python train.py --encoder_arch="shufflenet_v2" --train_examples=72500 --image_size=48 --downsampling_factor=8 --encoder_stem="deep" --decoder_norm="groupnorm" --decoder_blocks_per_level=3 --decoder_block="basic" --init="lecun_normal" --optimizer="nadamw" --grad_clip=5.0 --final_lr_fraction=0.01
Rows from block 10 of the encoder of a small image autoencoder, named by matrix and row number. Rows with one number belong to one channel. Each number is 128 + 24 x the weight over its row's rms, rounded and kept within 0 to 255. All counts start at 0. Numbers have three digits each.
After each channel's rows are labels from the 100 images, of 14976, where the channel reaches its highest value: "top examples" is what is common among them. Only what is clearly more common there than usual is listed. The data: views of escape-time and Newton fractals. In brackets: how many of the 100, against the usual share in percent.
# p10: first pointwise conv (encoder.blocks.10.p1.0.weight, 192x224x1x1), inputs 0-55
# p20: second pointwise conv (encoder.blocks.10.p2.0.weight, 192x192x1x1, transposed), outputs 0-63

p10.12:081151135138164101102135135137128134108112141148137111110103037116147122096134156078139095144120140121144115128168117149082114110125170093175089155169133098113112113097
p20.12:147152138123107119148175139189132133145147125109135113161170120130124124123134134147133099147109125122146145123134102133109143110111070124149056100199121097131137105141133114104145106118167112
top examples: vivid (51 vs 14.4); pastel (40 vs 14.2)

p10.117:081111117130115126150109142132128095087129088097107128107122105107124120102127121136129151136089141135133109123117134108109102151099125100118129144096092161154124087129
p20.117:139132145144092155103101137114141166125103123104126123136112112107123121125136110130110162096112121120140120119102114108128102111121120124101144137133089127148110125111093149088117085117092129
top examples: pastel (70 vs 14.2)

p10.11:159131113124114098116101135120148109119128106115069144097129098109144141133118133145078115113097136109147100124101111070132101141132130122133133051121143138157120122089
p20.11:110128120118096111119140126128119185120120139099138118146144138130112134161132140139147122140124126119129122118128184154133123119121165109119152102140116063119093117090107088129128113118122125
top examples: Julia set (37 vs 9.9); vivid (32 vs 14.4)

p10.131:118049107120140103063114127118104126155158136119121128124111125069103127121135104120154110049054078112139109076120086110123098091127130049123110122118127097152132131100
p20.131:104086148139118130136136144140146090128130137135133141138142135131135139129116095135136121141138118141118149140112132126137100127126139131144133137192121122108115107028115114117132087118154133
top examples: pastel (100 vs 14.2)

p10.113:101163144093131127156069147086140144097118138088102116102128111105113149128097160110096108132081099131113126139109142136130132134134141140131139104112115151119134117094
p20.113:140127122129135135140126132130119115068008246180177080076153084031157203075102157137126099124133097161144109170148124099120159122128128103138097133126183145149115124124118138135155137130148120
top examples: grey (36 vs 14.4); Julia set (34 vs 9.9)

p10.50:121246123123142108142084122095118160120112128064124097086121132086098125124127162150139137109092110131126131111125113137134180103158117134152129115092145150124115096119
p20.50:110118134114128134132128113113145138119155094096146156171098120225081046110123138163101110155111095129160123142127124175088150086112138092147139107133115130133114131149143098140153132127142138
top examples: grey (35 vs 14.4); Julia set (33 vs 9.9)

p10.102:154148134145106124135124114124129144112082119132195096135116101135090089124110140137093128065150111139109134137141098125127135118118120140123104076106125118115106103125
p20.102:111122193151135220142140134139180115125132125136110132123121189116137142139131121136173125142124133125094124122152145140129125136119139120135127135137141136079136078137197133178127167078144139
top examples: dark (84 vs 14.4)

p10.126:176153145109099161186116119108127140142113071116170130127150143153161120125117111153139160136177140116098148143155134122138146149112106178098144089093109187115150139141
p20.126:133113182147125164139124154133179120113128150140149129125134146142128124103137129157122134149113126136135140143145127140108149113115131099166120108133158122085129053133201109139149134035121124
top examples: dark (88 vs 14.4)

p10.162:117116090130092094131117132157122151126092122131087098104104113121101109094108139100136139095127088141098129113117114125093114097103108100118109106107132127155104074102
p20.162:138114149150146102143123158119099104155161101119103118127120156120139139175115143122170130110130184085091117094145136130141108174169125148119114166130129158136188141117129159129094149140147157
top examples: grey (39 vs 14.4); Julia set (28 vs 9.9)

p10.22:085162182135136128113143178118109120132136178130128148103143141156081136088150165138097158133151101136141131128129115140080138104147131153148159131129112139100141116139
p20.22:148148109119144120115085101103101140120113130130142146134133112122116123123125122134112131122127110118164141132130138109124137106140157137138154127114140170127120149164144119154129173152135107
top examples: pastel (65 vs 14.2); grey (34 vs 14.4); Julia set (26 vs 9.9)

p10.108:133149177110112168138168152132097138127120133151141129091159086210119121134117109125144140173145123134114144137120120125134105203142118173088140132117096151130105132120
p20.108:121118129134107114117134109141122117160150110128128153140122125159119091112139123156110106144120132112135155130142111142121129136165091113154129147142121147134135139149109118130127149160132109
top examples: grey (66 vs 14.4); Julia set (25 vs 9.9)

p10.0:118151141096107121127147117141137092127059158133152084109098145150163109112106110108092126131153112098080140135105085075106116156097131124120092129097126132102099132094
p20.0:140123161149151149148142154157161118109157145141126116117135148141133131113123127141141098140131139149138148138149143149126127133108139118149140136129108123120093110114158141135131118119121128
top examples: pastel (60 vs 14.2); grey (40 vs 14.4)

p10.188:132098139143112119082123096128142138056111131137193106120113092139083144107154135129100096076113090132095124154091077095107144118151135121102112116101100172134130099108
p20.188:152124132069131200123132090127152123104113136112148113133139107120094128131122109111123120124140147136111125118138155136140110121092161133103141108137149122094140125141115118128160122127127142
top examples: dark (78 vs 14.4)

p10.118:166123051097136113158122161137113117121114128125119164137148141144164120146111109099130121147122119109107136144135088127098114131088145126117115134155153128165138094130
p20.118:102120136125144150138145123130136110129132116128120115135128127124125134133105181120138108134138164140092100117193144166141151166158140117117118171162170163146192130138129156155126146152158163
top examples: vivid (85 vs 14.4)

p10.17:093111119125104133139144175144134130107164137126129137155168104160177160120173107095197122178163158122151100119150131130117143153098075137165164153101148113114150129121
p20.17:107126122136130128067095124046129144140128124138123145138124147136127135126137115126111123142128125129139134129115181147129121127127201123122186140112129115122112127122116120137119123117140113
top examples: vivid (33 vs 14.4); Julia set (29 vs 9.9)

p10.164:127154128087130121116099129120131134144129101094089147128145149153119148155139081155109141151096119131133118140098109103155119149137105118122151070088129144215171129110
p20.164:127133112126110121112130121123129157130115130122113128135133131129134129125102154134141117120146123140136129127135179128149130127135164121111154118128094115119082124135120104118139153124112114
top examples: vivid (60 vs 14.4)

p10.20:173164138125123168128164161149133127147154103151098121163157138161139140128177133115165154179181139121135124165149113124128141167098108145124139062110134115144153131120
p20.20:131127157137145153159121133149148067134146117147106160118102116114120122157118083120143116117131098117126155126090134122128100116086144134143164108128140151076096085083095131126133099096147115
top examples: grey (43 vs 14.4)

p10.179:134143124201123130105125171133167139135137136131163159165111150121109130129153177155104160116130135160139147150145113147126159137147134148173164092131121127105135132163
p20.179:140106157138077098125111154117109101167166103145090158123116129135140119149139129123083131128135159133089129106155092147146136157174081160092093148154148168176108162153102141122097163169123098
top examples: dark (33 vs 14.4)

p10.167:087127143128095132110148116149124150096107110136187110129124132139108087089115119145130137109115026130121134121161086110103086120105136114115070119109099114119126106110
p20.167:153080132117128096131120143134114144104136118116141104126138104135117116123116136120114132115125129125159140127128123115118125111119131134134137138135117121148129157138123117068119109148131124
top examples: cool (43 vs 14.1)

p10.47:099176132151122123132168133175151129066123098176125142138122160147174143109151118112115152175180113168140131164126135138102129196130118164146134136145135117106111105129
p20.47:154218113112156131139123112126110137140120138134129156136133133131137143108163116128123141121114128129157104134121125101112136142153112127140138141125150125142141145143144152122141131131111125
top examples: Julia set (36 vs 9.9); pastel (34 vs 14.2)

p10.175:147136169116136137108154135147123114111120180131199134120145113169107095125121147141092109084150138083113157134146100087125157106126140121147094138144125127134153129100
p20.175:132111157143179151170163154170154098129157127134119120136146183127136141117110158132161115125127124132102165119156121128126126128115119101140106140147111138106117136151166143136109170124135132
top examples: dark (71 vs 14.4)

p10.80:186118138116146163180123113135128114137131062116163141118171129158141144141148133159143128125148136108110123133135139154149146131117110125121141085112124178145140117154
p20.80:143110229172113164136122205136161106120137118146118127117135183127136127118124093123138135111119123116138188103113119119126096125104116131137116123136146115076119054106204121128108109053122127
top examples: dark (82 vs 14.4)

p10.125:134135120115102116156125134124115091127149171121124107157103132127146156141105099130113140157125129110156134133156165099125090153128136105113089102143133139132137110137
p20.125:133119123105105126114147128118151132117116134117156108143139115124098135128143109153101135166093128096144147121154167195107126104080134108135137100119148103109139116101130111145144105118123100
top examples: vivid (71 vs 14.4)

p10.121:119136141122123143128133196138130162115158158110104132101160135160141149156140112162157134171118154131162130119127113107136112151131145136101135124105101147123182136101
p20.121:124156116135099140050102123086134170117103158140125112124126125115142140124144150138122138134113129127155126120128173140117125117115183128124172118147123134136127132130130102128148133145130109
top examples: grey (66 vs 14.4)

p10.143:108141146139112118115147177172157125079140131151126129106140120134170103118153146104169138179137152137145115145144094152123124161121154123189148155147144100093097127108
p20.143:158181135107135102169123141184124155104128129133125126107113130119105125124153159121163139100114131106159137108165073104108152121139055130152111118139117137140132135130145113108154133127116102
top examples: vivid (94 vs 14.4)

p10.55:135156140104118071140078123130138126129083136119113124079128126107117140136099133121129118118073115128116161116143116153120140131125112117131128100123177122104108156104
p20.55:070126144115124156118128125134123121183166089160065143089099186108173146171210068169113167170057134052117147051116140167079077070049107110166144096138121144131144106104137104128116114125119141
top examples: Julia set (25 vs 9.9)

p10.157:133119122125086130140139135145136124117144121142194147109149090146082131115128114163143150110125163109102112137128117076123142084121128136115177145144126129124128111073
p20.157:130125149125131146150128129144107136136124139134134135117131130130119117142118138136113112121139120130116125125144105122122140113116137127128137096140135126092088121116129102146078109134165116
top examples: grey (78 vs 14.4)

p10.166:201139100103107137113119173128112075155156144077108147108133151113164153145143090109158102126143148116151140147116100117130129113128087122107106134143130085163156149119
p20.166:122129126122131143125131127119139121123112145144127138118111123132140124123137148119123101130135147131104136123152134134137151134140114147120073127160146178142178122137136136138132118124168117
top examples: vivid (95 vs 14.4)

p10.159:125124146160142121102132085108126170125105101170163117136119068134121135178158161108134143100118137138104115135146127141143150121109102092118127119132110098160131139172
p20.159:119134131127131123145078126142120119138131097103139108142147123129129126124139115145130168131107114120147146144129116135115137116121123114149150143102109124161108144120107141079120122141094132
top examples: grey (77 vs 14.4)

p10.25:122139115130139143155130054063103119139116131135169128153093071124124110157119143095123155130119129126107157123172144140130133125109158087079084152137110102101113123146
p20.25:117120129123103133125159135102126126135135135131114125113121140123150140139137142117145094139123144114125131099130175137121126140139137121119111091147168128110150112117131099163129120118134078
top examples: pastel (89 vs 14.2)

p10.137:121130132129128147115148149147120115113180120134083125137150132187143127140142137119162109125166144126152051112119119116133094170102118172121164143126079129132145107107
p20.137:169124139114127136106132120141118120081125140122165166148097102203055063093045132111144055092194103203148122189112107086149153151143154131101122101135132140134122136112110141130167132127120101
top examples: grey (57 vs 14.4); Julia set (28 vs 9.9)

p10.147:140181097123122095142075109092139117087094123105096123166135127132107136143139143093134131126098082108111062137113121134123137126120113128137139118121115085141126016113
p20.147:081124128124123136140129125140136130105133120127145134132105115165093093071153121214083092193061074126186110180138142176031188065122101028219104150132127128160140115124131142132153097126130130
top examples: Julia set (31 vs 9.9); cubic Julia set (29 vs 11.1)

p10.58:128121136140153134128121127131134154143102109115192121141160131147125122124147172181123099089117110112086134144111124112124104123096110143132074134112154161142139112106
p20.58:135118168107124179133126147150058105124140122094122099127129128131133149145137127140126136138128109139141118146116165146104119088086171098133158113098128144096144102155131117174075137127133134
top examples: dark (77 vs 14.4)

p10.6:116129175135151120164143129126067170081124149127119131151164139140103184134166136117143119132140122139104124130140144149141161151130114151093133128142094125165150138133
p20.6:148144121128110125107116122123113142141115133122118140115109136136128121139146066116115130139118103110130152120077131122104091108111121136126141107154141133149124129117128122136126137145162073
top examples: grey (78 vs 14.4); Julia set (26 vs 9.9)

p10.42:187143141102126159186113116120123126148124067109155122126160138169161122135117114130151128123159123104120123126140142125142118129095112146123146060117128157137141122140
p20.42:135143037091137080128136070131068134135129114118117133136117080124130119131123151109119131117142142136127115126131122131147140149155126145104126149128101145197134213145067135120121128221131134
top examples: dark (91 vs 14.4); Mandelbrot set (29 vs 12.1)

p10.68:123114126100097122108153116136128095125115111149101091084094126140129124131102126108095148095160126094118111118115098087131111160110130132127118143103118111100103128106
p20.68:175135111107169118122103103115124125142142119126129145141135110134135124129129112121112140107123110120154139125105106100129113115113120125149145105121125104113092103113105116109128093114095073
top examples: pastel (98 vs 14.2)

p10.115:140125114132149116099108088134125143125062116138127114182123087111136073149132130095112107164131063153121121109120123160154109152120149125131113114117134110113092094159
p20.115:131166120131129139121132122120130135138116140124128135125112124139138127121151104118123037139130132124133149112116123117115134127124107152109086084139127144112115124121126094135119125125145097
top examples: vivid (40 vs 14.4); Julia set (38 vs 9.9); pastel (35 vs 14.2)

p10.174:133085125126112118105170104154119126171094140159113114138091155104143171164120099111096095102133087133106147079143107121143127107135105125119101162121158128109136179124
p20.174:108146117119121127125133120135123149103094165126158148116113101142095107111138132166118088161096121112148136151142173153084161095108171085171119107148133126134158116147138080113139112105152120
top examples: pastel (85 vs 14.2)

p10.156:085098142116116165144157120126139104145117129130160110098130142135145124113107113115160090140151162079111121141132155103120183126091111122124136181100126136096101157114
p20.156:147130135125136126164140138179135115124138122122130140127126115151124106110118144122131116117146141143113122129144063113144140132153059141113090132126116150115127140150130146146107145154130108
top examples: pastel (100 vs 14.2)

p10.71:097134155145144145176151165118117162094157149147143121099104127133151114151095098145113160094133161132177120130186165131156135139131161140091162148136083122109128176150
p20.71:155140131124110142060104116097130143136138120109116143135118140128118130144142104136102149136113121118165131120097130131121088106082160144132199135138139108119129104103157146149115122115127123
top examples: grey (49 vs 14.4); pastel (47 vs 14.2)

p10.187:091154108119151134089143066113134143117117116147146115152110106145085126052129142153138183130136126137103151099143117162075132137129142128105151125127133112110113069149
p20.187:112125117126128138117127127111130124115090163149145145113101117133115110109134120139105094140116116123130139129131142132112142092115134120141106109161183150126151120120139100173160125122156093
top examples: vivid (63 vs 14.4); Julia set (26 vs 9.9)

p10.172:146157145113112132159159114136137113088101123159163143131150098153178120112106144154119129137186130098102142143127104126114160169119109166143130102113079142107132125137
p20.172:129134099088118106113121092120079134129126109127121129131123099116125115124139112129080127129119124123135120118116117130120118123127121126127132131131127125152127166115031132101123094178113118
top examples: dark (79 vs 14.4)

p10.98:148155100120133129121163155169138100111132114158093112131111158140200151157143106091101145129167177114139131106115142105166161144112130099132143145156115103118125153110
p20.98:151133111105158124144098106121122129135121132155141141124123124132132134136147123115118129104111147120113117124134123134123130133136124127139127129084114133143172146182121128091142123141016116
top examples: vivid (92 vs 14.4)

p10.28:098203153130085144117167150130133126119119146153149103121142130178153102095137111103116134139195126136132126128137099099080160146114109171109134139104119122141136137131
p20.28:125112120134136128128082123102124115122132117134119112123122135117126123103121136124101119119127126129122113140141119108125145136155135124126111123149147160122140138144126110139111155150172101
top examples: pastel (67 vs 14.2); grey (33 vs 14.4)

p10.54:157132133114097087133130094120126119113120133100157139134147121090159098167138109120195118130092150130122152115141167121169147112114096130131131203125123108130131111113
p20.54:169120133110120125112141133136141119145145101136088131110117134131160128125120140089127132102155125140097091139134117118146152151143108171100115111125150118122166098106140128139133138117134157
top examples: pastel (52 vs 14.2); grey (40 vs 14.4)

p10.5:091185155134135142133136162131143127083163156119107144099127140136123150132113133150097141152137156136185142151115161125122168130152144185140163175137131150119165129138
p20.5:123123145133114113170166159208142104130135136133126117128127129125131112144145128140147149142121126129107121123143097153123135133118075129125100115143126108140125117111111117090143108113133138
top examples: pastel (60 vs 14.2); grey (36 vs 14.4); Julia set (27 vs 9.9)

p10.132:110144172149149131149147125123086164078122128131099124120121133140130149137161129137146125063138126136135116104140149106147180140131088166118153131152053138142164133114
p20.132:147161128130104133130121124149127128106121150082143119137112110156075110122149076114112126127132100137119132126082105113109112136144114156125122139109117139144106137124099171111117107148145113
top examples: vivid (52 vs 14.4)

p10.49:103069134134108130114168153175104147106135123154130105078138103142127115135130134157169133143140148138174134083129126132135089141127085128129131198122111148120117137122
p20.49:103126127124130122150127133149112119126162067080120151153113127208078062090136119174120113173084089107167128144126123135065172077139076077190087124143096139118111120135131115136107108123135146
top examples: grey (40 vs 14.4); pastel (35 vs 14.2); Julia set (28 vs 9.9)

p10.77:059148129127153141123139060137143181123116116142140101114137103142102084086135134119141161151143155137127102102148116129101127172099141129130161134119126109132095093127
p20.77:121125135126128129142121132129116128119148106119128115133138123119134132142139099138137177135107114105145128133102130140111103114108140126145168148091122105131093138137121147124126135129077176
top examples: grey (49 vs 14.4); vivid (40 vs 14.4)

p10.84:173130128111089114120126105142142093133084105125095124127152087157120093118112155142139134133135117089126119130103093106128107120100115148138087003104132132151124112122
p20.84:102115122122088125104126127113121183145118134142138143143145166144147138156116154137178101148138129117091078139156242137141155132173192121110149114136135132148149143156132100135123144144148122
top examples: vivid (90 vs 14.4)

p10.37:109150119115125131106112122104126110120159134110141153104154103135113141124116115136129070105105147102181063121124113155132135138167139138128151166161107112108125107131
p20.37:118132145130124138144112121158106138110122135132142140134141123158114112105133112123103102118147110137155153155131093103117162112131127120147107081155160118122105120083142107137131105130165106
top examples: grey (65 vs 14.4)

p10.185:184129143111088118124131130168143094107105114136081139110125105125166100132100147127121112109124115128114145137104100120136102152134135126152104000135142136137121124106
p20.185:141126127136185138149125126141136032131128114122133122146169109113125160124136098165084147136088132119173183119125092134100113104068091097180121148127122152097125119164133144131139117115140118
top examples: vivid (69 vs 14.4)

p10.69:136150123123114109109102142121163127107086151110122145141137156100092143123160162127113103094113087101092138143130097112106159102139112129126138078114145108140149081111
p20.69:135122143121117149117125137135103109214158098143055122095143177046188198205137124102156154121129182092042123045142132114166089149113128169097135123138091150125154147129140118115093134156100135
top examples: grey (42 vs 14.4); cubic Julia set (29 vs 11.1); Julia set (26 vs 9.9)

p10.128:124096116156126165136180136116121108134150117154122128155130141152142133164162099122138121119171148138145065104132116109145122156139130136113109185126105130144167110154
p20.128:156131137118135150103120129165119126073088183106199118159151089130085126079024141095148065080195103206147123209113103079159154161156153155101107135136137151128112149122121169119136121147121136
top examples: grey (62 vs 14.4); Julia set (25 vs 9.9)

p10.60:100139098118113094124123107153125134074102153160133118085117108113132093111100141144141148139113100140172137108186162202138121149126172114139121144124119103078109111141
p20.60:124121127124127124130130132120127133145097151226110253026019128178173074114122131130130116125142110129140109142124121139136135131128124129122124099121177162153143130105117104135184145138096102
top examples: vivid (96 vs 14.4)